Weights of a small image embedding model: activation relu, batches of 128.
Rows from block 2 of a small image embedding model, named by matrix and row number. Rows with one number belong to one channel. Each number is 128 + 24 x the weight over its row's rms, rounded and kept within 0 to 255. All counts start at 0. Numbers have three digits each. After the name is the row's rms in percent of the matrix's.
After each channel's rows are labels from the 100 images, of 14976, where the channel reaches its highest value: "responds to" is what is common among them; "peak at" is the part of the image that holds the peak. Only what is clearly more common there than usual is listed. The data: rendered solids tumbling over patterned floors.
# convs0: first 3x3 conv, stride 2 (model.blocks.2.convs.0.weight, 160x96x3x3, each kernel summed), inputs 0-95
# convs1: second 3x3 conv (model.blocks.2.convs.1.weight, 160x160x3x3, transposed, each kernel summed), outputs 0-79

convs0.66 088:117173146080172149172110125121139129155109138085144124099116121132157104136123087093121077158122145151108136092134097125122066145125146100160096107153114097086138131111121104154143110115107105129139135154141128139100128132122154109107126136164128118154140095103135105108052146129114134118
convs1.66 103:138146131106130123107169104133123123146147089170121169147156114127144144133154130146136151154133166145103155100089119072141113106145108127106144114154109115141074079133126117113104151138147160155163076094201158165131135111119141160120121093
responds to: count: one
peak at: centre; middle right

convs0.122 131:148183121153165131131131125137170089070096120121123152146131097118097160165105117122111105128114129107116136118150132135136133158155148195188169172120131117144099136093117092148103127125117165120133115154138158158130135125156136112110126115075093108118125116119136103111085123118150109112
convs1.122 104:140130087156121115121126134135117141159167181168131115171138115117127159133148137125142122130114085111128136059143115162105143088126096090100132116128137153104071124117122105122094149120138150067160140108161115149133086114144142151151113106
responds to: grey object; its colour: grey
peak at: centre

convs0.4 083:133203096127159107104114135152159089169101093112116112116110109150122133146109161126138087142134195120173109159087135109103097113154133103147115158119148134133147122116111126106132120107121131118146114116116119136120066167145164122174157138156141118129153126117097106094116109106112130135
convs1.4 064:134122116137133158155135155125152115099151157121109131127133139133122121123114168130142135168103130140123135130093135109101114120146156106093121078145107118115140158133101149145123125166144162101152153136111160142119132101156116149163130104
responds to: light from the right; count: one
peak at: centre

convs0.38 094:109100115125162115144116138099075128151113126155167072088141148148116142162149124137101133116132122135147148101115141137102125106142089099152137116165089100145136140163136160116138123163156104161150095120127117122139109097093145101182102091094140119112113138103097163156081125162124122101
convs1.38 095:082098111120139157072113122082122129089136122136097124141133130139100150089114157098146129101151105127061120145148109146129107147171088105137082139120088109119113129126117129106101123100124119147103090162110140162112129105119129100128138112
responds to: count: one
peak at: centre; middle right

convs0.47 110:123106108142132135128114107118111121117118126119172067130115127141119140097077079128123130152092138155108137081077131130116113105127176134102130116101105123127111148101107114096137141128142105133116115087148144115110096139138156196200116170118164152126119115110116125161158111138095122116
convs1.47 122:117107082132169106112111135116165179094102165085128161146107123107152159121125132109123091145105147155135119152127130100098130143119116134159113116119132097140134153123106116134140114089141109156123153101141108133125104118174111144124139148
responds to: light from behind the camera
peak at: centre

convs0.10 090:144120132094097101125111135138106086117140100195148076131159124143082079115159100145121086105150135102102111111123118148131145150150120111107125082145111137115117119122135139099153148156135119145112104147155098103148154121163106130127152089204121137121120115141141156125142098106109165115
convs1.10 103:151115118135113154151100112132123100129128153127189112147124126121098148109123126129125171137122141165088125102145133158069091129140122105119125110137144094082109132125123110123108084135127096147142111140160081125133133116130106120062131185
responds to: count: one
peak at: centre; middle right

convs0.43 081:151109109105153158140148100172116116091113148161133150127159142122118080119090128103080158121132142132135102135101129077125094085157154129095131154081146123141082138108081143140097120073121120131132147117113119109151126104144114118126117152124147163103091111155133140110125149117154161083
convs1.43 067:126159131132124123142119143143107159185117108125138135144122121133127132103108152126107109109116078123140123155148129127118107110132118187141120126133079152154158122150118122112154148122130075141125112094113133114139095106134143116106130181
responds to: light from behind the camera; count: one
peak at: centre; middle left

convs0.94 089:114147129075106080119118139152089128146095167115082139103124115099096127116118122118135115105124130129136120137132136162120117137079115133107131129188123122120139107104135135144152119165111175182149111117072133100157088129111134113121143139097110160112156126121131137132163156132147057158
convs1.94 093:115125103100184132079154109122139083094129121138115147170146131119131135153117135103129129128139111133111140136108127111145207191115134144149153132180104129178151132109128114178137119159132127080114142098104159130143101137143118144137124062
responds to: count: one
peak at: centre; middle left

convs0.69 087:116128107147106098062139097132144103149144101119114122143179134113152153140104141125108098144117102074129128131110084135173136138169107146125155133147112128130150071140117142101134136125086159144135088145114145128088135100121139135118122125148132120151142133074094190108139109103134124081
convs1.69 109:102099144129128139116121103129130102124166092115079097111086136134138100119109116115137125107138120149152116155106139119098112119104131116119144113098070134141149121103149115099127137099123144066149092121153117117114130128118119116143150132
responds to: count: one
peak at: centre; middle right

convs0.22 109:112115102136113175156119099126133123115126107139129109109137094219137127133127125122109177105135105113180114087136108153135113096166111134123089149106196116134134146109141117116123101102137110128084104123105126141129073152136133137131118090079102161113141133129115123108132135124163106124
convs1.22 103:096147122082119108160101119133135121168134129150113106106096131113123142113143123127102099150129122169138126101131133144143108153129110090109108135094123131102103109119154130119122152130100131147122106150116072120149109156102137137147104079
responds to: count: one
peak at: centre

convs0.136 084:137137144133117163111139107118125084180154121112142123111164090131189147097150101156107101130134135127126104077174123105127104096129147136153176140106091125074149109118116115140096117143153122162152127134159136116116161108148151111149136100115098090105129131118100133153127164096096137161
convs1.136 087:121108101165108127144159140123137126136131145128145095098099146140136150129100150136131140194119125153123151139144157105115106089187139115084119110105111131121096139111110099115124156166132140166139140122112076125110144100147104109134143146
responds to: light from behind the camera
peak at: centre